Rows from block 0 of the decoder of a small model that predicts nearness at each pixel, named by matrix and row number. Rows with one number belong to one channel. Each number is 500 + 25 x the weight over its row's rms, rounded and kept within 0 to 999. All counts start at 0. Numbers have three digits each.
After each channel's rows are labels from the 100 images, of 14976, where the channel reaches its highest value: "place" is the part of the image that holds the peak. Only what is clearly more common there than usual is listed. The data: rendered rooms with furniture. In brackets: how many of the 100.
# convs0: first 3x3 conv (decoder.mid.0.convs.0.weight, 256x256x3x3, standardized in use, each kernel summed), inputs 0-255
# convs1: second 3x3 conv (decoder.mid.0.convs.1.weight, 256x256x3x3, standardized in use, transposed, each kernel summed), outputs 0-255

convs0.237:506556500507504466476451511473489526484481489485475503557521488509436523428447490522469497528516467478468515463492485503553489461467437491497485479514473474492468487503497498487502490495487472483495524511555468554511498479533498478521518504515516442477473493503454475492532513486523466514492507541515509512495480509512493495501513492546472512482499487519495499522471472488508471494510503493503472443518466490489463536494469485505443480515461530544457462477487536528517518535528495480470463513489497481481518455507530505486499504487490461449504458470530484465461452517511508498511505502516488524540478523503460502491494528512504505536530515503521508500511488483519520544481501530463519509485454490494482490512470487471509482504501501470503489491477442542474489546514482
convs1.237:514453464507481507525523515489496520546488500466507515468479492509511459551511533473504537507488527528524445531482477504495482515513529499549509515458489469490493504506462457532528495495501496482516479495443526473466486502472471492469453515517442512490506505499489547487443470538450473510473477510482504505485487507481514479485484487484492501522510543473483472475480535499471531500482507483486516548496552501493523468538504519512489537490502462453464512452534461475491468489481497496536520526513481535496494532511451494519500497526482501456496523540465480475537441517514473490509501530499536492488482496522489507496513495509517519471453466490488519499469500488479457447490471496527494482486528516475518488474478512542469473453518451533488501468512525486528514477494545
place: top right (100)

convs0.100:524450559476483578505458523498487518478528476506496520506494483520503498482474464519481529519523495499476492498464502510518557459510501510478462509467484500476474562508496480555519517504459480478515508458500515511514456486518460526506527493483482500506521535553475489520475524529521520507475483512503463553493511498510532463479491492484541543551536524449495517488529496458526547520517515469523496500463501521474543494519505493478495512497555475494462474502519473486461521503475499486514505510520472482550453469483494497511471486526525467476480478543487494487518485470509499564539493482501524536492485454505449469493539513506469492505459485480489518542501487518516480478492499509480478492470516524547496481517482519485509514497474466512471489524499511452487508493484497
convs1.100:484524459549505442494492506467507542549512499535498536474493540456489543475491518472498514491504492464486507479460484500526477508464463502511491483477503447524528425497512512463537516516527462499483507482468521482486506502459478500509526533506478525466506529468522486464536539458522503474527496481505532462475518521520502467536538506480473471473456544528510486508483473518492496488481444478543482513527512489513475495469507477511491525484475496497493481470506493521507460503452481474488504542518539513489485515507482509529487501500516510519494548476498486524505475518514511464516486501539507474531483549509515472502511527527530474459534507503531532504486499512477511510510515512473524476507492528465439535541499514468472490454536514536522521558528517508472481476511522
place: middle right (88)

convs0.49:499486527500538568476429511510502483513478520508524534475493515505521499521533516512459529492481516517529519513494520527495487456509443530478466530532457504469494484507527496506485494556484492495493545486520492502533502455491496479532521490468484477487520496492485516498475519491510534483476494562501521501522552497518510496490497488530530511520462483537452476504567503496486490507513501507490562518482513530484554496533521524502484506482506542466459491512493502495513515526508509530517482526536515476534476524529506540514505501557511473465491509533482472523539459497516475508475505522509472512487505513455488483527538504512474483551508541489517476503510480524530521492538509494525524516526534536530479525453511507496466529517542523532515538457566497496479505536508491
convs1.49:526480488498492476566513472529479475507484516502454499497447506455456516477476499495500498493477491511525456513494536483510472546467492476518486520517543501509552508543521504529521519497509490491516477529509499523497535475501515483468534545515486500502521546527562512542491518521523518537499480487531480508486496544521514539517492493475484527494500506538501502516545494509490511549463465462522463512481526514525462473518530501512522547540518494547512493486513491516512531495529508496518500481474498493493519511524488452513479493511513490504502523515505508526536550467498480516502494514532510536520476505506516487475484466511537557527496533555529556507533503516499507474525531452513450487459519516511486527531538502483504446510466509479481447553473543477500485486519521
place: middle left (68)

convs0.12:515482511513473449530500525473504499506503485505472478523514487503474475514501479493519497517479521475470475486495506470534448505463536475504546535528480510511459490523489569491508521497527461549468471523511509531486484456489508456497519515406524503514511468540501500480467484513529510517476527472489496500516505520507496513517476469541514505480521528497493473524546533481471499513451510480518497485481469524504478510525501505479511463515495469462485497468538537531489486530544519527552483504497532463465520521498485497486522524518491493476538478461531507494479511517479464546529493497511421503512514479539517511480534545486548532477516515509549522533519502499496484476535519484508493508467494469513505507562482476516487473504514504479507545439493516522484497477491507
convs1.12:493493468477502527503502465500496512511484498479492496488519500478488538514530508477503505471525481517518519487490484544448498522532523490515475456456515465517507530485470481510495483483487510493487519447466496497501506519482472501474517489455501494496501469492513510526536454504454483487505513503496541497494513431469501501484506537455478478523492535485477516491496505580499476496533464534425495559489524488513528502466481522522518508460533521495539491510499455487454493497487464495485494523496483554522477482469486513476538484474502527504498531509479506503493463427481516486471509507470516503465492520442534538504457499515485471513490522491446472522504428513489486485485500509556492464482494511487446491482515502473487530468468520486493521472515496499442511511527472
place: middle left (73)

convs0.98:499471521495487485477562513504509503487477500478524494499526476524463498503503484480505539478468508509468456541477510516490470492496506544467536544477489517513546501512496489450520547514471503468503521531453514496496462490494517513464510520423486521482482483498514543512488494491517509468494457453526494500528462512504516532449520507516506513545505484529500494518518521505464515509456511443506523489518501554503479486529539507495516520496473493433496482510454499528487511546529518511535499470491521486473513519457505457500492486475516502530543503520508515519523541468484472524468510502538446536486467475553474515500513456488520545532464484475511483476530510468531459495491537498490487522498538546502516474500481492523511480513498507503486503506487529536541541486477475
convs1.98:487479515507512487493477505489497467494477521504506529504511502484493532487492489521511483481528504486516495490524494485501515516537492461492469433509505509485466490459514526520464476481523468527519498467484449501479495519500478472501498473515496481528514440483481449473488480497470521509572540525459510506475493436492505507505481524504501524521477495490488544499466474503519486458539491500479491491453493472496510518495495503493512500505507510555510559496490469457479504444527501486419498505514516551528466463505484521483495497507468551489475499459484513500461489496482526499502475473476537460486520534471492521483441506471529437454521496515454503527522450567483524497513490545504525491495473463493475496497511483523518533481483467474518507527506480504468487502540485
place: middle right (70)

convs0.200:505467502484516509520462498520501507528454515470559479535537494506480494510476552514500523488471494536452468528468498494497467527508512507520512526483478502524482512516508517483463494516495518539544511524520498502493455464495528474464479532455530490568540491491463532514531495517467477464500465474508509534467505502534518513505498529477540540499486528523511502492532516486497480500519505447481511482519557532487540466515510485480489513538444517515526513502484511490473503512520512497517476498512495510536533466416496505494495483472519486480477530465496505485517538514526473512496512490513444507475477511532471504532490518500495518540504482504538491444539516488512521467490501508495520515482513518511509512507496516601485472484535483513502510498494495487544454509477445
convs1.200:504514513534490496466517477461523550485496545513497547472485465511497553477492484537504511538514505491519536480519542520493514505488488526503491492519510476470543501482497522479545517485538486491500525503456457488541484516468474486498518522521460515479467519485580490497494508524526508497499502497496489485506505493518507475454506518552471478488470459525474491507494524519501470523451479549495474495481512515496470545506467506507502501499515491485480526500439485532507509530525506500473492487513547496475539510504502515527525519487494510534494479502543513537524519459506507499503493504482523491536529495447550511455530444513517502489506535460482474504492427485501492516506532504530485524518473560499443492497553509479546487517517536499485504477474487532458546517535484
place: bottom left (69)

convs0.119:505512490535492434506475497504519513499513512510527535529508486508515491507468500504480463506469497515513482483480497499488457476490519501518509503523561522542490464506541516443466476495500480530470529497481518480486491479475505471478488468516517408499462456523498501501503507495505508501549483535476489481496477461481505497499493536480513482449437483518533466488529498515490539500528467458507508451502496471527519490489516503532496528529457513524483490502512525498512487508466512481475562499515515522469528470455535549486499520535499529471491535469512490494483449497468489508566478511503498521518527537549483454494500572497534480489512468551491469489488503519486497516460517511463486471492497494470522503460512497470500513489530484499515504527505499508514471557530495
convs1.119:488515532502511509512538498500493503491482514498472506505460509520517513506489513516479531483498486513554501547522512491493504552473517530493472505521483520455537515498485509554545533505510518479532485529504477510512464545536518527475500516494484556504532536501480534520486496545516531551503458512535555533519535528534526473467548503520481536539535501470510466500465516496515481481457547507499472536488521508489499508523485487426517482488519512499521526517506521516550531498530522519529477502495485485494499532502497468521464483486527501510512447487480489478499530501540455552492502508501503484511499490481491565505495471525481516518517492500513571508536515523519507484560516507537510517503497498516504472500495548522568503518466514512469463476475473514490538509497511
place: middle left (32)

convs0.125:482472495525515482519522485494497491487452508505535470497500493511513508489527492490489529467487550513510502495536519491493481540458481517499503547537522490488449480484521477463486525505484459504472502490523546508541511487483507464475534473471503446474530445525508498522483497513471549478533499522516461506525553521510528500473525493522517516550488512515529461485479474534555507489497489457456531467484457525520489504534498506504482563481458506510485497559530482546515531525542517524505473504515531500487520540498517543476505529471537523481502489511516504529526500476512473464507524544528500541505519468536508491518518511473543514498508502500518502494458497513486454511521484472515480473512533524462535489514486484507425517498484506484525530549506503485516500508535466
convs1.125:497503522500510496469519507489515445518531536533513506459520447503458497506448535538522472518488471454499507550496478502542490482527528493494524476518499530479519498485499492500521467491519574529533488493527459531473507505566516505522492523544513509503496532510502531480518516507513477515506488531482508511483469481495480544556490513503491520449497462460514493507486505506490460522480509532503490514477512494550510495500499472500514484474520519474481543541469498474517525476529511496507488488484488502525496491539497441516508520464450487496534560475515501466490522499508487477546504494493519466495489553510515517512500528500499499547526475519526526522501505456559518522517530521474514527481497468533537513522503508512514505535490482499429506469522511501526524483421500
place: bottom left (57); bottom right (36)

convs0.170:514501522564508494490501496490519517496498492490499558539535505513526528508478473513514483506481513518506522513508479526502472463485483529563513532504509530513482502468502553460486512483507491525517476544494525523543482486526465447448527505470489450491481490491532472525474493519559493575544523512510516529502515503490506521466493537508482517483478515464536487517499483498549519491515507490483501473509505499503491560497513525479497504484540485503482484470513500538555516537471533489461460511505531507491480502486515523489515483500522508508510488494515464465497493509507536529531486488527469543493548487515507490555534570479554509528498478476530507487517449533461483437473491535480497510504470503501499469488491508495493521519510481481498542474507504574501482515500502
convs1.170:444487509482475471508469498509506507460491496529501500498495495506459503493516507517500561517532488482476475538487473492518503495500511482483439500544530507485517535521523491543524515524469508536492545506510531509497492500503499549522507510521458494524511524521456544502527513525477546556463510526502543478520505486526492482520479492492532476511495489527464431497495481440450527477481512469505537468484493519457503500534474540483479537526467512530487512531522449459543482479516495499518494520510508479503492529465505520518532512512497503540521501516484498500509526512515493546478502531475491485531471533519442554528497535547475516489506498496482569489508509508544505495524505466488500490524493509501509536486486515506535485504502508498476431511472486453524542530510518
place: top right (91)

convs0.65:514497491488499453524484511476492497486531478502509479520546454534484507539437531481487522500503480536463433495487486518500500501478489516483495509481459530524500488505477514452471505487481494539510526522527494514491456524552482464442494516475527513496498466495437493492488483501510487452538475458536503506500493494533497489531518517493505501470505518508525532520442508429490543484494517465526475497515536507512510467483514490471514503522476495498497476518501498533474511517520498484477485481502483506498492444424517496436515495524508495501509475451518479469485498509465524519517518491444472474528497500560440528502484467485474508496532434479501504460534496515504494498510508531440525515495518509522530458502486512511540516492501470502467509501476480492487495478487494
convs1.65:528478523502471509491501431477467504550469514473480530462463557452507504504531459527492481487487513510535528467491491495505516521501507492524523481480522435473443477465483493494508464478521451474495487455472523462485463470444463517489476493531476511458458483477523453481465500463477464481484485487467474455454483456473510483475494467483486484531499508492500489512486486531495487467502487498483488485497494498507491521518503489504480473442475478489508538465495478495489472480431480492480518486524519502512513498522480513503514523494463493478456494491448509504479456494476474448493470475534530478501490493489540505487485501478506493503454515469480459495477491467482449505478469482520507467516463519471469497494511474493503497480489476498536506491506471509493446502512480
place: top left (100)

convs0.175:536461526563537484497457536513519490549479521549518500417508460496454523479457483489529527479508483503532481509509466492461526506480542559508488514532508511475469510497506507518517493533520489531494507527483508520496481532537478526467502529488432456477519517505494524502487501511478520504539466484474515503536528460532557537493484502500500446509501507500509504474456504488482510478488507522485511505427499520478459490515518478415530506504504499439524537542500492515519501543519504510474532490515484502511494503459505485484488519497532533492497473504522479491503487483489497490492532545522494491518533500479475501527546474512552492509523496521520499508533488522506524484539510499504459514505506504507480485533503500515469485539514521536488509472502488493506555504522499
convs1.175:489515504508484530495510534483493542479531473511523544530493519507523483535513545506482484494515506490489487491481493506522466511506484520457550506548461574494524447493481490481503530508504542481498530531539502496501502522490584491499485523480533527501541536496498522524468531531539507499511459486489485505485480538521455502524564497515524536490502496502523485454510532470489488518494497456521502491553513477506495535500489513549499472551436515498472514497481515483493519518517517540533480505495537466470557494536478526492494517512472506515515482474539494505498529522510514527490479530473449501498499520502486475499505539520489514536517506523508527470492551496518525536500504526504526532510530515518535509499480550489554530540498506533502507515549490507542476517514509
place: top centre (38); top right (32)

convs0.147:491513505489503508515529519491526500482473490492501462508521458512496504480472495482460518531526474508484485511482470485514509500488491476457508501480431530472501535489532518466498505515492530507517499540505490505500465512544529511511514505526489467509501526494472510489508515473503518478538459545520515496509514518519491512459520512503529494510493502487455525522483479466467515514513525486473493455498487494474494442502516473461463511494503505496535510506458474501502524496512536497458397505497514472528463463444520495510468496481509484522537483492479502513478542491490479509453494490495505520500527493474506551531519439491457517505523439446515485443536494501542530479538514505426513507447494492538517481522486526521521491478482483520461490462487457490502511502483442
convs1.147:516482494508473502492498491509508513549515543499537551469496502525518526526530519537536514508517508502519488495512512537477498503507484482542471494493476459504519501480461492498499507498515484497466483450484495458492505485437456499490500515500497534501496491497529502518453484467474476496506501491501483483496478505509504492538470490498506518505497538533531467496518504514487512505495486517486519540507525490539548550497512524523526498431497498494470538493529468497491448462485442461511535515502487508490530482508441482516545482490455497488490553520490516497502494515513498493549489475488513459456474489503502504480472535496534497487446505442463464494450470458462421487425459542518470479522506527477469523514510494507456511474498496500510501514538506524517525475503499
place: bottom right (76)

convs0.215:519462549513490477492590525480524468510474533505496507506462527539540479473518500472475494499516499496498441495475535505530501505467470506489508497496537520492504454503495495477550553529466478468507468500482518484487510521472491531471467483508486519440501501496504472503465521499547499491490477512514491485514483540519532502521505496543511516490559454491512487476530488493477495527478486469512498515520516486496440521509500531492510497476446524503480525478493499483475506449453479480505525511477494514492526529494468513536449485503509494481529478492510552506521514498541509495519491554514513547497502480495491522493549448509519506460417486507499486513466512497501420502463482445520491484512486514498498477497522537492547482471498502507514516516492499499517531499515514
convs1.215:499544490519535499478411508518513494526519526502498512502528494455504509504500510514520502505527520500493530521517484494501493461559492514496520476529491499498515513524512508529466513493561502497502518475525483534506503467520538470528524485502546505539510515510511535507579521484482518488538525518522522549453549492477505507486481527490498504539446503490505536534495528492529542492512522569502509476525494492547509530492488492504500520493540517554487530500497514498516496520560512512515482530545528514531466463518531491476504546490505513503518505474529487516510524529502502507485492467527489503521513514493451435461458535513475479522559509499532528520524499516493551532525512515458524494511507494506526534518530512504475510444482534528518498495489485472478480484490504
place: middle right (86)

convs0.85:514476504460503507492484526461498449491514506503509526496523472464463564557486448534527507496495502494528499488499507471474480500458485538498492509495481525499494447497476505504522490522500516494442500488518519488496528476513527480495535501475463499527494478510504479517509444518538511507552487483510504490482507498482532489507498561458501506514489505492526502508488470455528554523510489513517524502447505510519483530486469479428520542477527516487457500507527525521500531471496468535515514487544453563465498493441491537484494477501514529461436488497501476511547498452449496458535500490487450476469503484522473491507515473514524501487512443479507511538509526509513510463534510481477514477525517521504447489496480516477486508506508489500489515489499467514474533507514504
convs1.85:498547514554524475499499509509489543515506457497503478517511520524500454467500540453480503511509522484449490493490458517557502500500556529491508501516475472511512501516511483454516512491504485542507544513511525506497444502499486481516464523497510487508499512497457524488506519513491493469481485500510501482503502544544481484517491476542499486516511518512486466488495552472481522463463521475509511475562483500475498489537461492498430508550440500475485521472522489515506501543514506526511468515498539468481527483488501498498488532454485462519535449495530484475485519528528491537504513536486516476555514525530463515506516498489454549516512470474509529451500520520529535512497518501487460536482493536494536499487490507533548476501507511522510515506502485425538510509489509
place: top left (100)

convs0.171:539491570487515511517468538500552481464536494512487506510531442518496532520472486460466528476506476488508481465499496500504520464500491513486501488489475513481475521498538486478521514480528430560506499512530509503507449517507502475505509495542450464524508485520455474470502539489552497470532460503516474483493523497515573495515482504508495503527471519502495519501492527463517529528518507463519481463499503495479506496493539472473494538491509496521465510539460519501499518521487501490466470492524492466507440490499545557504482505533507488469517450558515484488520526509506473493515485464525541487504514498525466497492503497481467529470529482527539500485498502542535555467511486512468504492431526465502515483541499495481513510501522483507477499461489492489483486523502474
convs1.171:475469506545489494477478454486484508550500499509524540501465553502526526459485535507515480515469535484551506521502512516518467552460500549527447473467492510473512484496465522502532504484484523496504515490504507505515495475476517549463546532501522523479516516472544521511484484497503492537489493514510504502486489520547469481544528491480501494495508520501536470499445497495481499478458479475494514509481546527519457539503478532440508468489505517536474516503558524522523508481484478549539535501504503477543515514458473466515526505469463479484494524464503491492450510528500513517480492500476459490480484507513497508461498532540565515528504504473499544519534510484495486498513518507520499554514512556513495510477513513496518519509435506492533470510522492506542498493523517
place: bottom right (81)

convs0.59:489417470490489522494487497438500507510459489524502536498467495481549480506536502499511509468510519490487482495520508524492510527496482507470512506489480452495511521498460470538535488490462517501497573477446471485502510516504518477462495511426496497507518480495520500519487481516510511535489534526528506525511514498493478516482492492488507509507517510516533438498497497519471444476489514535484506534509510536502493472489481536510515504512550520450501529514460481515469501513506501525500519502520492481487518517449458496535536491470516549494531528546535507482528521457487511495494513507481500515508522508500460506464482469472471497505472511491464531451517460506506486529498525481537444514494527499489471486411532539516549518504503507507524497531504479530477549465506497
convs1.59:526530520502473494475511467507495508489460509470472478512524493497488519490499483539434468485460481489465525507519491468544499475467503499480548514514481499487490466490562507505465502492508473499457462520484526482540490464504521496551505515530485509472458531504518449457477531443510451469515498471503473484490492501502503527485484474549507489532504480496490548524511476492490495492509495480519492450507435483493505487514530473495487474503449469509474483500493529484553471503498509459475414498504510446517488513491532545493470525506474465484479458497503506521503498506520488492463490451551482524485493489511496464457494504449500503497506492478556479473521530515524513506475474504488525474478485484513526531528498461498434504511512489509514507499486500484504450491494484
place: top centre (57)

convs0.242:484499492554527450462460488463538494478523513514490533492472519495464505461476480524488480496479473505456515487487476503521471484504465490525492507513480513510507459480494532487506511496553504499496509519509467511503529466466495457538523539525520487509484458502508494521492514473508500551443539528515528516504500480485501501528491517529520466483482490541561484541503482506528454510470472479468500480488452502499519532479444535525504480506501494495480477471523528498537506522506500476478498498534530489498522485522527504516530511507521484537491543477503492493484471554536525538500506446499495479494494562504508473520473556528509443535523544513504507489530497476489508544495505514488557510501471468518498532465488523446449503552532496500527501514509498501465496535506528
convs1.242:507474519488462532511525531515484480494480504496538454454502490541518479502526524491488559520506528518528434563469510505491509549477548483507485499472503511465514482536460481561547514512448510474510505524489534484459510534532511504498488489498487509484500507519489539489463483546491501525465478494484514503484493531503525493461490467491493501504507478492465475476491517466498530516510503475499535544487521510469536450555532502487480535482544493465457529519485514502509499478479499502552490490480506527494484520513490505488494480487501503499491504547470530478517500504494490484479523537510516535503463474477513530482531491543521532475486492482519522500492502498523487477550507480547490509495529513474512469533475505565491531446475489500456499469478552465549511485466511
place: top right (33); middle right (28)

convs0.231:520503484525495545507473499486505514535488492507481534511504522512488501494496502487476498514489511503472523435533477520491548474472468481508480516481559542500480546533477505480491521514472456484479472487471493457473539512543490544457481475488530537516521496469479466485484490472503479466470466475522506527499506520502457479470467527493498544501535555470480522490488474473523481475522507529518487490515509504517488465510520522493469515492491468572487474451499519507453504476467488500545572522508488517524528491482488524512473499552476483472475518521528511508498485491511518499499517524482492528523553509512484543507496486492510479471490499532486487495487547481446477497462466483462447461511497490469482469496479532526487515487461485526510505525499476484569505479515475
convs1.231:540497559490474485494489549489512507487512525523488476480490450473505517490452483464535519483529514510508490477496506514518488498512495504484492508473497474528509475477512454493548459502536507490516546466489525540550510476487524470492550535554511493530472481499535481498524522542480505527509528515466516499471496448528522512566490497479497527509482448503538505514491527497494508504483499505497501514536498509484474509483519525476519508513543527470467504505447513515466473510494567494509500479527514498516481515498511529474537536505539473512523526487510482473497514521509497515504494449509532473479471505498535444508535510523498476500514497486526523507516454493528542498554535528474520473499483530487513506521483526450526445481581528523478483515484506488471503520539523
place: top right (38)

convs0.202:497511497474507477517534503505464457526484495499526492506563495527513498497473547475544495482493508507538474527460470491481483523511539512502490510515442466513499507529495494499505506518524541509505525493503477525486470484451518493485516538482483494505524529512515544546507498544424515467460476510500531501484494507488522467482498498486509486492508502503494498496512532459514532516475504492508504524486514494481510445492515507468519507485528537453474527501501489523495497515538513503529488498501502538518503457459489453506480479514477506487493487478484528491518444492446481494479498508486447507464477511460472524472473436543576507550530428497480489531492511489490483504530508504428491498485553551526501495530479513519506476505488519558517479503496490518502550507490491
convs1.202:530531512523554476457448463500506527498486526494541535544492530496491479476500511525514482548510499528496531485532547491526531453516504479507530475528448506496486482486506558489438498497505480502493475499522512481498518535511513490505470528460515472494489453510522454487494512464526521506536521511523440512524496488518489472491527504537527501505490478525497507478494464496508458464541513517508516457532464486516506566469466498537462480531439471556484507465501490489537514491529467478459481537492526472501502491513510532503502496464499519482483526494502527495471530502519487471502512487513480515517513537521456484488485546433530503493495516541503514480508513528506517475486489512506493502490493482479484534484537480491499463520477509448523520534497475516484470542530500
place: middle right (36); middle left (29)

convs0.83:505476491522518545456466489496522499507526485495531531504489519494502481491463498515487518499521501542526494517518509552526537501522482511521487455468467501458490550477483511527567517465472525518478515499460487520540497544542467526511521493480526507504511511474520530510537492476510470509515495536515536497477516500462479476466493480509480488525519493514482498498468468487543470482506505550497489536469519532490523495484556532493526507480529510461431490503500507515504494488501507498478469498529513463510425499513484489566497458487506516489513503538500492510486467533544557511503485481505516483484538511467478488465464490495497450516531532446480517501494454522499512454496520533511492484513505471533458485435488522482513502498481480475509515495527483543472537529491514
convs1.83:508497482512504455527529561490452532485479502517490489511466519489520517491521524488461511507467517497456470498493450498484480503439473493517502502519534506477515466527505472485477499517517468494473509533541517482521500478479529523519533502521479517467507524505456464513428496495476482499502519485489484496507534537542503535519493507526554512482499521519536514518500515484461506521473482436507520431467467496466494483526480517502492483528466542549474493508500515512502491543518525486490509485534493483483492516505476515481433533552516503459511491510526480520533505505524472520488539504536503495481481485526479475486522491494496505512507484551541524473521553515486518534468444510487508543483528503508515500513507526519475475521535533532482511532538505460543466521512525
place: top centre (33); bottom left (32)

convs0.95:490513497510513505488496508514508512528450482505503478489514518513514517496500495498503483492498492513498501477514520473498467459498481491448497497501389522479522518498549501507501475507521548510500497495455474496526499509548513493515503472519497509500500520473512526497524531469513522515507507510490507472505506511511471506451523477542495522522505477483471523502477485513497494507507520516501516491475507500486500451512546489487499446504486506504472526488450488502511506478514513505525374494515504466548457497525473495510485528488508482499544516502505511535517491517502499470436508520506483498489506518434503515491516469500470482491505478402498480439487419482508505481488506499488498489464490496528488502543539501517483523504498502521520533441512466520443528519490460
convs1.95:538482512503493463514508533529508525485529498494517518505506487525517505509541527512548520511533534524467495489500511544470492515506462510526457494501530492468523549505473480488527529524509471492459507478550505466512501511458477502465508500486506498545516510551489476572471492518475489509495503501494485508505505518529520484549495522477544543519518536553544480495540515484507557502506519485476532511487506516483532528537483553510516531478518528520495472502539481531462505469511489495489559505524473518516504507470457473507512466502533484490478506554502515508535519498544502545553521487511507488461505448513469520497491516525523510507491483473471483484468486456511475487450505533519468554515531534494507522453489510490531474522498518514484496532504508512551523511518530
place: bottom left (100)

convs0.68:512503485502474478491512534516511484485532540477530533474571443488485508523476487492518525500525494546490460482499488482456497487527518489520512544514529517502460515529505531457522522530491531510499470505478536511492481523513478503459486493495482467516486475491462512484497480525485496487537434519505501464505495453448485511497502542486494505484440487489492502488458506484517513456537493510541521503470529523500488467489554523454523565500529491507526495482517475484527493535515534502517536488531497533503506478428516528483508509504494549488503492461507501505530448480475528466501501478498477492489535524526451507526504478504521473502527468515489488558492482532486498493539516502463519461546552480511507521469467526486504499499510494479474502489465489528516547511516479
convs1.68:500509522556544509489521476487506509506501450507504478532464518519512491507532516507494488504515501492528511503503501518522507532503555518489500494565481492526518508507476501503507554504506527477507532522559534549490478537507495471504471500470530561532542511500512531512468491523521522486471513508469508541512510543520498457519518475516514497520499480545546500477501524484471484513475547488505504495558471494486520542531460494498467472526453519500510532532509537524513515541514520532485487513485507486501522516488501487498480547474545489505518505491523541492476539516531488522534549529512496488526482501495484507525470511494490503519527466474512575487532562484519515508506495520497493538473487510487523474466522488520563492530493523505526478516519461483544446526531542
place: top centre (56)

convs0.172:521517513495484469497477448524507542524486527467550510465497505477493526482488533524498487469458506481519536588531455504511509425501511475518496459492536506473504519515472478517509500459567518517453486506475526491530481484484520477484494534506488480496503497509454521494529485528492472489513501513478496524507461490503485498487480482517474487508491538518478488436529522505520493512514478490480507494508499478496501513503486474507456539512531530525482521519465486475501492501470499523503547546504530488477511519522490501518482511514479502526491471536505488465542525501548481496507518511535544485499551479474472479486509504500489482520451534531555543452497515530472490486419482518534446485478517496482495529521467503520484481466499557515495502530506531479494517490477497
convs1.172:491480515463497499517513522485496485460520477557478471557503512513542520513492472515490512507519485526484486465498572498506498514486461488496459532519490543534506487515533565509517475528464519497536535532496468513484531515515500506529501467508515497523537506522503487511526520496524546532516488517487474484535525507518533504474514508477561521489505496501545482515479493464506539534528512520540490497468506510477519499452513527478569525508498511481556463541511525512514522508502520513472489480506514491520508471485508511504498493495510529568511509470530541562464516531478577557506491531450494515495473519505513503504498509539472511499543501472468494507524503523509519520537526476476526497537493520524501490491532506524545504515486488509518509492498495545474497479549491
place: bottom left (90)

convs0.87:504541538495503505515427491512500527498508504512490534485552464489501558517479509511486529509501514527522494460515501515481486464506477468554438530513520510489517466528451520518523472527522463512422488481490515521477500503486488473496489487498484504500522477523452509497502453475544488557506517512498513495521489483448510503532492509535520522484465537521489455512518526477514529565535494525520504503506505531518479496510489479511530563486510508523473519507529482494527494495475494496491564511518458489488481491491514504512504507559464509484478491548514425478518463534495504518506514460501472531511509539523473502483493513522522456527496501502496491549489459521461515481482537541493495474519486500481476502462470513467481512476481492527492517520540534509502495504505524
convs1.87:476486501501499521502549492476506522432496491522482476551466529500494480483507497496479498488540498489466500547517512518512485503478514518472509475529512524498512522494511454485568505470473483496539511517521518490541476566555528518486523510480498513518493519482515477498476515561483523490486503524529522517491524522550468492463529485510468528506529499457504493488455508451505468472482518439503499485482502491470524479498463489457461456522504493480486485479500527547489513542510513506545483529513506480482485497519490532535486481489516529497511445505531537504494526525551509539481504504516492498517497487514517539504523479508478523479519484495525528482556529561539514502504496519522499512537531511483522480494522530566559481516499523505496472507477478455516520537505529
place: bottom right (33)

convs0.210:528460478523523522491583518479502471528456525519506532458522458485497493525480492515479513490477495501533477480515502503460526529487502522483536529503512535505477475473494502496492468530497464483488480506493499499470504547502528512421515496504472517495504498503507477507457463488486499488556502481493507541504549531494488513477503510467435500493504503489526483484454506494494554556496486493457491502476516471540462477555514508470517522511499486529487547560507490515523532483514521537502491508539478551486508514459471528450495489495505541463507505503487487533520502464476502434515521484495492514497534502552492549492511488488490507487503456499498531535523512541504460509544492499496446495513494516463514502511485491505505547487520491507474508501539467502510540503476505
convs1.210:474560515477528500520470530513487562457478436489516519548552502513509501505520523502510517532499514489432539513513461502553492484507492479480470478523500512536486510512513488492505512494516550551483546523536510536534480492515489543540468479520549488536551512512466510491558506489507515503502511518526504483514473514520469485536508503521537512527531536513453504505514483438517508463508530514497559480550488524465511549497493487549482506537448510535481507506526499457485525512513494526514491531519502476522498513511507509502495521464503499517522476553523491471477517502526490533496511530487483494533490499532445494497468535503509500503534477498489502510479489513530545507481534522472498510488515488524505524525483507531510523479482466505526505515497489469538509502526480
place: top centre (54); top left (36)